config.toml
dataset = "patchworks of several textures"
train_examples = 72500
crop_scale_min = 1
translate = 0.06
cutout = 0.4
norm = "batchnorm"
avg_pool_shortcut = false
widths = [80, 128, 240]
num_labels = 44
residual_init = "scaled_by_depth"
optimizer = "adamw"
eps = 1e-08
lr_schedule = "wsd"
decay_fraction = 0.4
warmup_steps = 420
Rows from block 4 of a small multi-label image tagger, named by matrix and row number. Rows with one number belong to one channel. Each number is 128 + 24 x the weight over its row's rms, rounded and kept within 0 to 255. All counts start at 0. Numbers have three digits each. After the name is the row's rms in percent of the matrix's.
After each channel's rows are labels from the 100 images, of 14848, where the channel reaches its highest value: "strongest on" is what is common among them. Only what is clearly more common there than usual is listed. The data: patchworks of several textures. In brackets: how many of the 100, against the usual share in percent.
# convs0: first 3x3 conv (model.blocks.4.convs.0.weight, 128x128x3x3, each kernel summed), inputs 0-63
# convs1: second 3x3 conv (model.blocks.4.convs.1.weight, 128x128x3x3, transposed, each kernel summed), outputs 0-63

convs0.100 080:125162117149116140112110107144134105155159134108121100148112139100102098113097147118095100102108113119128152136089111123124116107154134129143096118114146155113148140097115115008148087108130155
convs1.100 080:146129161096132086115094127109112128095122137130124163083127141121125113116154123135188124138165117129144091124156125151146141124137134124104127093131067134120169107127123149113100167159135171
strongest on: cloudy (34 vs 10.9); marbled (34 vs 11.1)

convs0.82 089:138138147123090123092126150098102129106114148111128110197127139136138123177131107141108122113142134105100104130107107128128129140083111125126144107134116137137133131144148159145083126166060104
convs1.82 109:145121142143076112148128074142080140140129114120136158101136154155134175142118132114116055140126138143144138112088151121121134152155148122141141143120133167119137147105131108145133122107042121
strongest on: white (72 vs 45.5)

convs0.62 052:109095121080161131147121119106124149095178098110111125154124147116132129140073106109117133156123102161127126157119136075173130138115128091128146153138072142106143114108103139122098150114138154
convs1.62 083:136133113176130066116091141136149082115084154167126119121138113146086137123146144134096140122109121147101091117140120142069129147145138172116106062116124113120087137152127118122118147131126096
strongest on: plaid (55 vs 10.6); looped (37 vs 11)

convs0.122 064:121112107088131139128115157145117147123147104092097131085132153143101142184132096146136197130113142137156140155128131181111155141140128073105106147129137162147098092150130141121165149126148142
convs1.122 081:097148080167125124127135112133136098164086147137148102092119098159152128129163150084117098110065114182122129141108092107135100148101158115142117115150154089108120142115122119120091111116108081
strongest on: dotted (45 vs 10.8); spotted (31 vs 11.2)

convs0.59 149:100136086120126171144120101114129131123133109078137131147010122127132133099124124136134148140114142049140131153145151130137105116132114143121133116162116081130136138121132024129111149141047128
convs1.59 108:144116116145139136171123136130116127134123131075142120085101143079115102119136130138130143151141125157141134119119143157120132168131138120113113116073155103128126144116100030107140095138090149
strongest on: veined (27 vs 10.7)

convs0.24 114:161126121130146136056120134152106124111118110081168167112143134132125146129108103134132131125127123165130141160167117123120024125139086112129126142167156034117133124125128118133149135093117131
convs1.24 122:094131115135109127052121102120134121118128153147124120105105143120137088125139143130156092101126125128093117120025097091144090128128142117135135128094117026127129131121125103125132091147087130
strongest on: white (89 vs 45.5); pink (76 vs 45.7)

convs0.78 139:129127182131129122007127135108107124110129124056172125149134139142123153154135122141126106165133126119119125103080125128137089119139113134127123120128131118127134140118136115132128147101126130
convs1.78 109:140120151134114127053130137109032135148134126031094124108105123127145153103137153136140144136147124071142131104128154109133091148131097166130124118146136078138149109137100154106132140130160134
strongest on: pink (93 vs 45.7)

convs0.104 091:137104147129145145135108138135117101042190102114139141124119120134038127141195127127100129141113103128122111142126117143104149144127125117133131151136123151132178110132122139114144146131139096
convs1.104 114:128131106151130105112129119132134094114136144127128109098131115157090129111105124079102148110093102165095139092113122097111130140105155107168129085115100080120122132140140139138103138097110084
strongest on: woven (40 vs 11); dotted (39 vs 10.8)

convs0.110 059:154131147089115106116121120128146137078142122160144152133146138141087138142152118137124138163154111144147103132159140104159102116119128112172112101167094101005124136128194133105133154147138121
convs1.110 064:097158133139130122137079112172123152068104086109133125114116115097135136129133139121142104122137158110130111136121116112086118124097107140130102068121147147162158105109135134132166137135129194
strongest on: wood (37 vs 10.9); furry (28 vs 11.3)

convs0.102 133:120120083133099123120131124137075131130116112151155127141105132121125131133137116119143070142123130122112134126119125114131148087133123132117115145156122140122128135126120127128113165173059140
convs1.102 117:109121092136085101136115099129113130119140132023114148109118134126144143097125141119125207102150124106117137152094134128139124175140162144129138125099130104129118135111127109139128091109079130
strongest on: grey (87 vs 45.7); brown (73 vs 45); rings (31 vs 10.8); looped (28 vs 11)

convs0.17 064:161111117164116084133095124153110149142109104122107165112134114143154134121147103181083124142088112115154113139115129116096141139177130099105175155104174157140133149110074129086125104132118107
convs1.17 076:101111133103128135139147125099144138134148133137126130094119103127130128146098092131152140138105116145109095168117095112105139128096108147111106091118101124096127103105125140104110140140122083
strongest on: rings (63 vs 10.8); centre pattern: rings (49 vs 2.9)

convs0.86 140:143130096134138143141125128142043129131127135118111159146150131132125136010122116124134086085128130092140122142147142123123132141139162134140131126123127114125120136134128158117138178058064125
convs1.86 119:113127108132070147141124082095141122136135116111153107127153118125129114097136147134112066128126123127109141130121141152134095114123120135122124132137140150136123132111112113101114116089006134
strongest on: pink (94 vs 45.7); black (79 vs 45)

convs0.127 053:102092130062155118158121129118138157142111144139140121118139143157092137136088078111147118151132129171119173147148157112116136107142188116123161166139117119130145119124116129112166147145124120
convs1.127 070:122193114126118115112112123086114122114176084114103109135121097115161112125140157143167131133087115111121122116119152150136124113072090103155105137106143132110124094100143161118103116079116110
strongest on: bubbly (87 vs 10.6); centre pattern: bubbly (31 vs 2.9)

convs0.63 089:100109145135125125136139124110115059123125141124118105124132179120098133120119114088151118145128114117137063123129181147109114118129130105173134107138082126115170126097137119100152114122124160
convs1.63 098:152152125137133141126085144125140148101125113140113127121126064126143103128119111168153160132131138135174163116119085170119137087117121141101142168109130122140116128145116153121106116135133098
strongest on: labyrinth (58 vs 11.1)

convs0.54 121:160112118138154146097123130164114152125125131126150097134117124120129102100132094019136134106101100139109149140133147130125126088140106126125113113122123180135138136163121127126121133120183105
convs1.54 100:137149101098098113140096143122133084141134107155129126084151121047105115117136108108155142135112172108106083129085098119128128128120184109127128134124088101124136116135121104121107094116063141
strongest on: wood (32 vs 10.9); labyrinth (29 vs 11.1); brick (28 vs 11.3)

convs0.119 102:111120126143116127148096154105115152151142124073124135139119136136132128081167139135143123115102174140146073128141157144087119092127140095088151156137148143111156142115146110123141085102138114
convs1.119 118:125143125157124140108133149122141091133088112146137121100131128135163114164140118138176153126136090139148090110119101152065122127117131146112099148112109120127138149162123119121073136155111128
strongest on: labyrinth (40 vs 11.1); cracked (34 vs 11.1); woven (28 vs 11)

convs0.0 134:119136109136133117100121147122076117126120132158095172076158124125116145098132135139121110089120135170134121115131133128132128146126187134128140132116123136127116135139124132121111104174114130
convs1.0 115:085110129148076129130152149113149140129139128131091088169091121152126121134139138169098127093121120104161128134098112150126161113126092128129122125169127128125116123065120128116152094124097130
strongest on: blue (83 vs 45.1)

convs0.66 108:094149127126065132098144117135073127125128123129128142069134135130132129120105113186136134130134134094136116144093138120108121163105096102143126130098139091125143106144128146099132141169041128
convs1.66 102:162144099118145100165128082090150092111134143103137140119141127149161140102144125102142155092117130139084135112108128094111132121124140122130128131088131145109125137166110113116148100091095145
strongest on: black (77 vs 45); bubbly (44 vs 10.6)

convs0.126 075:106130123132138140119112148128133134082177121151124130160112132146053147138139156117152093120140125106110106141137096111113108122144124123079126125127145135165112133119123145129120140116137128
convs1.126 077:127062144108171131127098139121118168104103146119143128109147139124117150122142134134106154132130155113155163128144163113086140163131151143172134061153122136104124192125129127143112129126153173
strongest on: looped (40 vs 11)

convs0.113 110:125131179097150150139130121164137133139146144132091101122157138108127090149127144105157116103108131063116135123147140112118160124147162137143129095092115140132146127104138162103135094089147128
convs1.113 091:132120103150099118141133138070082105120128155146154139124115116131122150097154157140133123140134123119087130137152139130094134124121092102160135138111130176125079125161089119096152112146167150
strongest on: orange (78 vs 45.5); spotted (38 vs 11.2)

convs0.27 075:127116108066146074126099135109153133066122109111156117136113141125108138148090134099131122092173109135095106133135103082116110136143176107091114089119129131114106121130139118167092117102127131
convs1.27 079:155121172144148113144148152138145154162107129156146133169132134146126134153133156094127145161148153120132142147180194107083134140132136153130156121154138183125142133168122175117133152120172114
strongest on: red (71 vs 45.2); bubbly (32 vs 10.6)

convs0.76 110:161124059122070085104111121166122125124128153128133129136180122076111120108132136165172121168150134111106117143080131058136125115121139128136156110153127160128136137109122158121118129095105131
convs1.76 129:145130164121132088140124154114126127137134133115133113143084133078156144097120121092140144066132118099104113143161097018129145149120089131124129131112139142133127106116129152123119175142131133
strongest on: red (77 vs 45.2); bubbly (48 vs 10.6)

convs0.57 170:126127133124139136138128119117137124125126132155000114148143132140133154130128137133121123012132136102110131112125126121119143137136134137129135121061120148127136127136129121123138124123126127
convs1.57 103:118132134150165126124140141100098141107130129109028126097164131114146143146126152132125141079132129080104128072110149107133136142131158124122120129101143127110111135103110102098122097079166132
strongest on: orange (73 vs 45.5)

convs0.64 116:154114107156124176126125146083122115120136119123132171130148126142127105128098122150040128135116149124153158062145127111115130087118118138130114145111136058123131132130132143131121098152135132
convs1.64 098:119137132060160086148135121148144126122138104137121123121126124124122120127132117147167162132141106065092061137157116042139094154125131120144121152121123144113137115172120115120121093103105101
strongest on: cracked (28 vs 11.1); labyrinth (27 vs 11.1)

convs0.111 128:116144139095099117121103134095100129148136133053176146154099136145131160095124131158134088131158132113112136141032154128126029146121118139097132133149126037129146116151131130130106152127120135
convs1.111 113:162139184132106118151146055121057121136131134070133135087150127126137118088107140128140112144125134106118131117023147100122063107122151129117145120103147086120126148116128144117125118091093120
strongest on: pink (90 vs 45.7); bubbly (32 vs 10.6)

convs0.11 134:150137015120172154137119126074132121130128135091040101161100129128136146138135141138106144109131137192100125104135118138131099127128091145131127127095121123128135141127131013110141092126151120
convs1.11 118:115129017132080120125136126127128132119128126131131139114150128123126116079124141135117093162122136076135121156099136124125110125132132139127140131125132058131106127108114010117131094115127126
strongest on: white (87 vs 45.5)

convs0.3 112:116137098121117093205120196103155116133125147103117170122145134080126136056127115126119100135127125137147125144078125137142093152125152132121126121072129117125109125189119130117140086157178134
convs1.3 120:103116091135134114114138145125117128122124123096125128137120128045119119154135142144122132159130133133133122077140140127123000128118107128124131136175119111126124130087122116125121156040127116
strongest on: black (100 vs 45)

convs0.69 088:132134117072126133122123125130129121130172108106123107136163146142079119109129167107103120136146109139153123145136143151113108123151145121125132067129149112149131126109110127075132129143128147
convs1.69 105:133143110139100101102112095103133110135151141147123086080116081140097104088139145119152128127116133101106142051082140098126120116151105145137139062119140090124136165122097105103121123117090147
strongest on: veined (34 vs 10.7)

convs0.51 129:150128177122065145132115138135113110124132142126117103155134120110134127145136128094154079144121127064135134133133124134132143106136143136133130112139113152117121133125134151127142082062130139
convs1.51 101:109113177144080089122139147116124118159140144134047148079091123093116130125138150101137111159136132135148119135156134138125098120145096126127153157143135134121091139101115164106119102164143145
strongest on: pink (89 vs 45.7); blue (76 vs 45.1)

convs0.114 125:131133084117160125095124143097125128125133123123204064122137146123143101173127129127133132126132128161128142132097121138102069116132008118124119116137130155118127121156136104124111100138130122
convs1.114 103:123131097145093112164134158133080146138118140150086149159083139147149161100134138081156137130120122078137113139115146050165141155122163131116122143140147053124097127086110112114147080113134128
strongest on: purple (75 vs 45.5); yellow (71 vs 45.9)

convs0.44 102:094116132132124087129158119087105159155092138127126114111118127124069105134224114076128116128078157127117113141134136115140144125135107149111154136113157125129152157124123124119115112119143108
convs1.44 109:122136124183146108125131136132140079150118113133130123129142079140121111140067124102072144132127131157136126130130122121149132106098155123158129094142099097112056121147125140123127130136132122
strongest on: dotted (82 vs 10.8); centre pattern: dotted (33 vs 3.1)

convs0.99 046:108163136146149113116081138149124108135104108116147147116129118126130116141107108120118138128106110143142100148134096121110133147173122088132147131138150139135098127119103129131127165135130107
convs1.99 079:109119118088131120125147128160129111159105137127129105106131148137103135141102100124102121120100119132159050129110109129125128136097108030125129108105111132108164117124127125129131144114124153
strongest on: wood (37 vs 10.9); cloudy (27 vs 10.9)

convs0.65 095:136154136122125123121158132136111173074139145096147143144148121120089139103132095184153108129136119106104120146123114156107126099085104108151145128143103121132129108122081136060110091114147138
convs1.65 089:124138101162154103137085091118143094114157118147139115135116122130085137138131106127118140113134101157111154120146127131130119071083122135106160136110134111135146123124132132130117097134123124
strongest on: woven (90 vs 11); centre pattern: woven (32 vs 3.2)

convs0.15 123:043115143139113150156143121067127129132127148122115156125125130127115110135120116113059142126113132134212145071106090107126119139128116115117121097125134104125138123120135118124167120134074144
convs1.15 097:177163103077141140118123129151136129103125052120132129129150108156124109098129119180144078134133136102096095141137161129136134117111139147138130171087128132125130140126117143122058110084153117
strongest on: cracked (40 vs 11.1)

convs0.98 044:129103145056116140125125122085129115141134125125112117099117100135141125136165114119142124118153116134111114148139134097105127131110111091102081145125115131098140097132129154132122112150122116
convs1.98 099:070084124165131104117143143111131125155102141138129118097130119153079129111181106102098132112071145138100050122107146127122140133168150142088112129103172128130110094119138130119130148119113128
strongest on: plaid (69 vs 10.6); centre pattern: plaid (28 vs 3.2)

convs0.116 057:137110124116117092112137138103129174146157107139143166149104107069113134113119128117108144089113147139162183055126129071112104105123152126099132132110140152124123133120119123122088099139121161
convs1.116 094:137138131128134066136137153119114103154102080114123080118120123122133114117134118140181122146138100094115114082123165117112153155087160101153109145150107123134156103140138124144087107113142085
strongest on: studded (37 vs 11.2); cracked (30 vs 11.1)

convs0.49 156:134130117126151128049123119140129128132127133089112119156148130138130139124131127124126132150120129141142128127142122102134147114139130135139132118149123140126137126114131108120140149031141135
convs1.49 111:126111130143113124116137162118094138120134136046144133128132129068135110094126140119116190104125131117125125072145145120126072124133108129128120139120139140125123117128111144106126154070176127
strongest on: grey (75 vs 45.7); teal (73 vs 45.6)

convs0.95 089:147131116158124130144143157138126178142107134142121148117153061124137112120122103145134128123137174153115174150133152149147123160152114129122142115114124126116114150148110129046133146118132099
convs1.95 092:093099115113125102131144105117137086141153103138144134131126097153110120141120077119130121126105075144124123113130074099128131123127109120126111126068060105132104137111118114121078122142122141
strongest on: diamond (84 vs 11); centre pattern: diamond (28 vs 3.1)

convs0.33 088:138107124166120110130188122124106143099105130121114144135113134135128117122169111148148125127113135119155159116136134141056108115127103126115171130112121135126118152120144114134116120119111120
convs1.33 100:124135132088155133129116155102135133169000157132129145116149160136155140097118105124130118127152129131138099133132109115097137120147123173122121083136134131118149103129130131122130154142146154
strongest on: plaid (96 vs 10.6); centre pattern: plaid (37 vs 3.2)

convs0.7 063:109108120101118135120103150124132115099124136175083099154114104125102154125134145141166104092194151105089132098124093134150119112093125118129113109101102123033131131133148133125085128129114110
convs1.7 066:145118160135165104160131169122104121131116161134159096145160093156150163104135115153110119136127135106143099091156128134149147101092135145103125116141138157171162120136132127131127142122156091
strongest on: crosshatched (36 vs 10.6); dotted (27 vs 10.8)

convs0.125 126:161134131138114131110143143171125123139133114168160128127142135153125138121125151133171100133106128128000118148123150153119135095120134121144141147126127113123130148124122140125109120131148142
convs1.125 109:136142164078136089092120092128121135136133060131126109125087104068153101127127097168145135118150130113114091122150082153097118154109125115146145156124135143111144106110128142134096123079116137
strongest on: pink (87 vs 45.7); cracked (38 vs 11.1); brick (36 vs 11.3)

convs0.121 128:111124049136121125144131160085050129122124125031139103129106131110120141160118116137153111151130114162132131145099135135123111140136063121135132126105132114120140115171130114127105178188086122
convs1.121 127:110124088129081117125133113130123135132125132053127114103129128138117138111136137119127145131133119152128131137114120161135032109133128150124109135120130094125114136115119117117145110101109123
strongest on: blue (96 vs 45.1); green (90 vs 45.5); wood (27 vs 10.9)

convs0.43 116:122149125121111140132137117103119129132015137109137133144122120124138124101111144144115120128173091132111114120124151140137131071088133130135116127140105139126092154130127122140079088116143150
convs1.43 101:119118128155147105137137108115144118105076128123133108116126115143139130095123094093137120131136082150108115113135114085094125096094110163195057076137071108152163093129128141122098139113126113
strongest on: scaly (87 vs 10.7); centre pattern: scaly (28 vs 3.3)

convs0.21 042:139137131175132106107130143126114127110144113166120162123132128118146130104150104134110125097128104129143126118117125159154131148127131130182123149142153140000136118109164120085092122141128130
convs1.21 076:138113109040114128130154124143115149151098115114133117122117119120100166128071080140130135133154116127127094134135131143073118093083110120122110085113138119151138086138130134144116097093124114
strongest on: cloudy (43 vs 10.9); wood (32 vs 10.9)

convs0.72 073:131196158158140143132120127114123102099103090127085123145122125114108116134101174124093129105128109123131093125118113134105144114081131154152097095118112119117087119126125120119089105129112136
convs1.72 088:137058117114163167137092113127124155102119123133137104150139136170167152143188071119170135125111167140129151113138136150093125125142163135103146115128147110149104171125128109119112146142152116
strongest on: dotted (50 vs 10.8)

convs0.58 068:125142127120132096132095165147121143068125079163117099118138160115156128158166135112100145115085155129145095126125105146143129104129121118081135126100158088125102121132129131117160155129127120
convs1.58 090:132128124195124101131112080140134082140091136129142101127133140136093099105153131097127129124114118144100144080109105106118099144088138143161135120165094103138165180142135102127072117151121087
strongest on: dotted (39 vs 10.8); looped (36 vs 11)

convs0.35 084:149168121142113110120125113121109144168041116131092116124108151136140109082147095161114140120143112121122117115108132148105126074132114147124133157131143142124120137121137105140083109103134144
convs1.35 098:113085129133146128126095133136127126111059126134132147143121136134150145112129070100148126140157123140118156115146110096018133122109141159076078046139108135135153100123116134113104156148140139
strongest on: dotted (52 vs 10.8); labyrinth (28 vs 11.1)

convs0.74 093:115121146160129140150106128118137098096051118111113117144133121119135127141091140149163094144196104122132123109130145142143107125125131153094148112105155130108117192122148152142112116121141116
convs1.74 097:130118139148129162113132142166133130088074133151138119124148118148113137115098064113116176113123121161081149119116104139121128098138129099144093099153071108096135112158127139111123161143103115
strongest on: labyrinth (55 vs 11.1)

convs0.112 113:151121141173133111130138139137139130136175132120132160138123117129120125140074135145163124141139072131130157114127124130144139129051149117136094143135135128119093090129123126115146146132129129
convs1.112 100:104116119157129107119125119143142103160172120128119101113142127118134122146105084113117128125078137119124054133116131138151122110050125173164155113146141117141151091125128126125111149124112109
strongest on: striped (43 vs 10.8); zigzag (40 vs 10.8)

convs0.68 073:153157123093130131134150145136118134140188139161116123130133133121070126128142179160128139112116161120147087125124144135129150117114123124115156183135146162113106107134110104096136120111139180
convs1.68 096:109119131130134105115148146110125076131119116117117084117122079119095098118174097126146131126135124114120091110109132127129120099104133095130113083098135125181129130134132130127087117134099096
strongest on: studded (42 vs 11.2); bubbly (34 vs 10.6)

convs0.36 125:092122122125165142154131080115111117118115118200099058155170132135130158133119133142128122085123136038076122138090123123108188138121084131132131136126129152125127134073132135120126128118129136
convs1.36 119:117136157143102125000126127121112132120126142115181101111077117090121050105140141131134088168120137138166138135167124133139141086123174119127118126166144127133134134134114102110125119082159129
strongest on: purple (89 vs 45.5)

convs0.91 046:115124146113147150099163136159144106156128148121132154145138132126137139113113095129113119137155118122145077097112117136141136126156166117104155114103101078130079129141127131129102106135162124
convs1.91 081:118130089034105105134097116099123124152106121123137135123138139129131119115123184153105132109091112130154173116140112141089139134189127138148121109132149132112130155133125109121105129108118163
strongest on: marbled (41 vs 11.1)

convs0.2 138:137123148127094145156136131134029126125124131095093180146017127147129160103140124133133103029128134096121128114134137127130142118124176133121122121125125121127123131120128117119137147135128124
convs1.2 125:125127111131137114148119117109000137120128127079099130131140126135133122127117130114133118052130114118118128137138132109123132142138166130132134133119128145127125139108112116119122100097129129
strongest on: bubbly (28 vs 10.6)

convs0.34 107:126119099111090094034099158138090139089123147099152116140098136135102081134120140093162103129133146135113112137117117134110162080127125127137140092158117149126109137072135129139125153058105144
convs1.34 088:138146147135201133133136132139155128113098141080111108148115127073134100103111139111162122089108125135116089157184110112139070099132155152111121117135140135128142122128120135087127142081209116
strongest on: bubbly (57 vs 10.6)

convs0.77 127:120121112142114112141138125122146127112123108163137141157086131093116137065134104099119155138126123122168136133027121092129138138126148131123136125138115104125121137069139129136125146155054123
convs1.77 109:135116126140118116150122116120113129119131137143011135141086138076125104113126129144137113137135122090128134150068148162134142166139090120133121124120120111122128139086121118127105136118047126
strongest on: green (92 vs 45.5); brown (80 vs 45)

convs0.31 041:124137099164108164129135109138124107120155145145129128154146146140131146118135098133142127125103091116093168110130149120148124131200123072097126172117148136091115117129116133122156126118133155
convs1.31 084:150119137136140116122125124132123160138082117123129079148116091127080138071124125129153131130142147153076125118131102132056128164093130167139109051136127136099122121123134098115151137114133106
strongest on: studded (29 vs 11.2)

convs0.50 091:137108115104143115139140142136123082152151108141129138096127102156131126146113111103166137114109165130111157143119100102173132124115111128203124151132129099130109082118132134102149163134118107
convs1.50 108:129157127159143132127145108108117143055139109119130062117121113110143117081117120132080138121133121124124111100123131146147117091119128116056117126123112130125063142104122115120128097119139138
strongest on: striped (49 vs 10.8)

convs0.90 098:117133132143150113137152126121151128130140117117137158122093113141133166108117133064131133125119120134169133144139138142117036124142153110152124115114133095124123124065126082130137162115139104
convs1.90 102:120118125135121145127097181133108116128135119165036073093107140127113062132129140107133143162147100118121154132119128180164110085116107131134135134127132146117103148163119127114094100164119146
strongest on: grey (83 vs 45.7); studded (32 vs 11.2)

convs0.75 131:141120165129155122125135114134127129122124125107133153109106132154130145194126131129138135107113121048094128116177154132120076154132139124133123119091136089116117128092122152115124163081149131
convs1.75 114:133135124139134076132120118132123135126135141148144125137116140118131119083136133130136138088117126019114135134096135095130143123139148119130136128135141110123107152136130080131130093135143136
strongest on: red (87 vs 45.2); orange (82 vs 45.5)

convs0.118 096:111141137129108104153125096159129133154129097128112120140142146139130128084157173170149133114136136091078096157127149090138100124149134151112137099136103149127122120127130131109134093108076120
convs1.118 104:179150139110138042154109128115095092094139095123146100147133108122165140129113125125113113120144115098129146142160114054106142138100149154126134147090121151132130117133118139107103156187129156
strongest on: white (71 vs 45.5); labyrinth (28 vs 11.1)

convs0.61 125:110135154127152160190131154130173131134132117151159030173081131135127120158124126109113113181129135129123123130120109118119129116113095132125125116136124129125124121048121103112139095079130129
convs1.61 118:124131128138140144073134119104072117114124129155057117088156096151131084117123141163114059079143125116128132103137113163128140134137136143128125128110125134124122145137122146117131068112128113
strongest on: pink (96 vs 45.7); brown (86 vs 45)

convs0.103 087:121153146137138147121193150146128167153087102124113158132132126133074128118098141136133106131178110115135138145138121138111132132167111163141086134120161133115095104134134122150113123126127141
convs1.103 100:155093112076134092128141120144133143073113130137137137089141108126169095106157089130054142121100128153122150121114143129121133154091118135142138095091109103137075161131141128140128129136110110
strongest on: dotted (79 vs 10.8); centre pattern: dotted (28 vs 3.1)

convs0.1 047:140147134147125114120102112156129116071172137139124115110124142144117130143126117122121120139110132125094161094138162143124123111136116133043166133125137113125135117125109116105144140115114160
convs1.1 082:161117144143151102134118090121110117145054125122133126151118086113105153135140148125130111137150131115113128104132106125066129159093114161166103073146090133157144116144127129137102123117144106
strongest on: camouflage (35 vs 10.6)

convs0.16 051:160109127157149160149143135121133162104149094124120164142166112163115116141136171097159141147121148154137161149131116142118117110106118095178117050141135124109123068115125148110138098121118104
convs1.16 073:081127141106107066123070135099115131172138113129117099122108064118117110119079094105104082124166134112129147098126127143123102099135111124095150201126123120114148159139130112140118106098118161
strongest on: cracked (42 vs 11.1); brick (28 vs 11.3)

convs0.71 099:135112129015129139130155155134138111158122137158121118111134148144140127154108094140127112126116147124147098148127122146157125164169098113114122096110130106126169105132126123111162154133105120
convs1.71 100:077098097161128109126096106124122103115189133128131137148125102126072126111116161091080128129061077119088156118115112107162116140092125081131101129140111124147128174128125121125119118135132137
strongest on: dotted (51 vs 10.8); zigzag (31 vs 10.8)

convs0.120 116:068131151134116057156143114133124126145118107114121112149119135139133137133114128160196135122122117096121152163132131129129128136117103128106136142153114137129123132112134132135140132137073134
convs1.120 108:165156091108141066136125108150127109114132057142138094121120092149144086114116122145152138100153118143091077119147128161142140135127171116144130166082139131104133125143124091127067112134107131
strongest on: cracked (35 vs 11.1); speckled (33 vs 11.6)

convs0.73 054:125113139139119179108139167104131057130104139122131134135115100103072135158144143117146123116171143103093185120135104141122138146114088158112175106129100138136158182127110135124102140113149094
convs1.73 084:153136143147142154127126132111124035123117125136137136114141102124130137145107120154089119149072105117143082100126126128183117148144121133128143133156146131135128112119141122135123141116141127
strongest on: looped (45 vs 11); bubbly (43 vs 10.6)

convs0.47 075:140134156115122157103147146116132166112113123128123137111142147144120139141137123117160121144154113137124142134136131159128111100149113111095113094104129144131098103071125161112079183150148096
convs1.47 102:114113101144130125114127092151120108146117111146107085071115149168120105108120126081176147130118163144124145079091123169122121108134150091116134140133121102119144141152128082130090113150129105
strongest on: diamond (30 vs 11)

convs0.46 097:105108153128148125099125092171176138120117134150128148101163141106115140162125135150105153128164124152113135159087117118127170144124131122138133100146135145143126127145116180110127110126105144
convs1.46 117:134127090141117073128124118109098151129127137046142121110129121124142150111140141079114073127143130112126120117115126073107125134106128122128131138127133146113124131081124090139131148160140117
strongest on: white (88 vs 45.5); zigzag (30 vs 10.8)

convs0.8 074:103133125141124105148099111135126109142132143096129166087152123156117143130138129121105101124092160107119092136139131116124143193147122094143129150144130079093156097110113152078122135135123117
convs1.8 098:093121123133097093129124102103123096119125135134144112089138107141114115101112111139149114126120091150151052127087114095169124083080144096113122148117106152149103100151119112125117147103109109
strongest on: camouflage (37 vs 10.6); wood (31 vs 10.9)

convs0.6 072:134128136154137143118120134153145080070032147128127149135141110121136146167108130122133138141086173124124121148138132114145130140116124171151166133134127156127124152128134137104162124141131092
convs1.6 084:084115125102126098131131120108118118120180104139123128177135167104147131153169072125132114128101100118150095075121109141146133112117129179134105150102181105113130123135135124143122139150126067
strongest on: labyrinth (38 vs 11.1)

convs0.94 131:134129145130032098172146178120175132130114118112147100149075131117127098149118124088108095189132122140159114122141122121126113122116128119128140120109129128125134125135128151115129109123099119
convs1.94 130:127136123122092128103128118106052128130133121145124100131121124074130138130135140135118155114139139101125135125150105133134101122130086147124123114110125134122130139132116139108116155113141127
strongest on: green (73 vs 45.5)

convs0.101 111:103140133125144103155114136144132125119111140118164121171104115136128053146131139140174128129131119107088117191205140142151158111131154153115136125176132150141111128127131127123121125053088121
convs1.101 136:135119094143137094106145156128116145125137133148102146081137122119119140148130138085127139141129126125109122097112137131127000133128116122135134143073128162120117138121122122125140105098043128
strongest on: red (100 vs 45.2)

convs0.37 071:147096116172119162126106147177127078103123094148152125107138134117124115131093096139136131155132061115149160143143114120153156137165125158093174146120132109130108132150142139095154162146117097
convs1.37 090:114153137058103120124072135117128104180130102107129142136139154118154133131123160117153113110117152121149110129114108126130135106130138128166105074139113135110164112147117115126105128146125085
strongest on: wood (36 vs 10.9); marbled (35 vs 11.1)

convs0.40 081:139124148108129173131106143150134167039066132120108142129136161114130124111136100120154122114151088108120094146133118104131109137091121105178093111135059125135107107118138104155105151117119161
convs1.40 092:105113122154112130117121126119145120091066109133152104115126079149116131142144147153113149132034141148115099097125117108117135097102127134089156130124147124115133150126131133118105144146126115
strongest on: woven (57 vs 11)

convs0.83 064:096143106112128107116088130136105109131151158146126092158155092090075124109127220101178085126135140144138121139116098144128138185102136084127118083125120086129103138111103147137107145124133115
convs1.83 086:121126129132146103139137116119121097137110138131127143141137107124136137136121132169107122140137108056117086126166086104148122098112144155097182124133177170146125139143124114145094097084137126
strongest on: bubbly (39 vs 10.6); honeycomb (28 vs 11)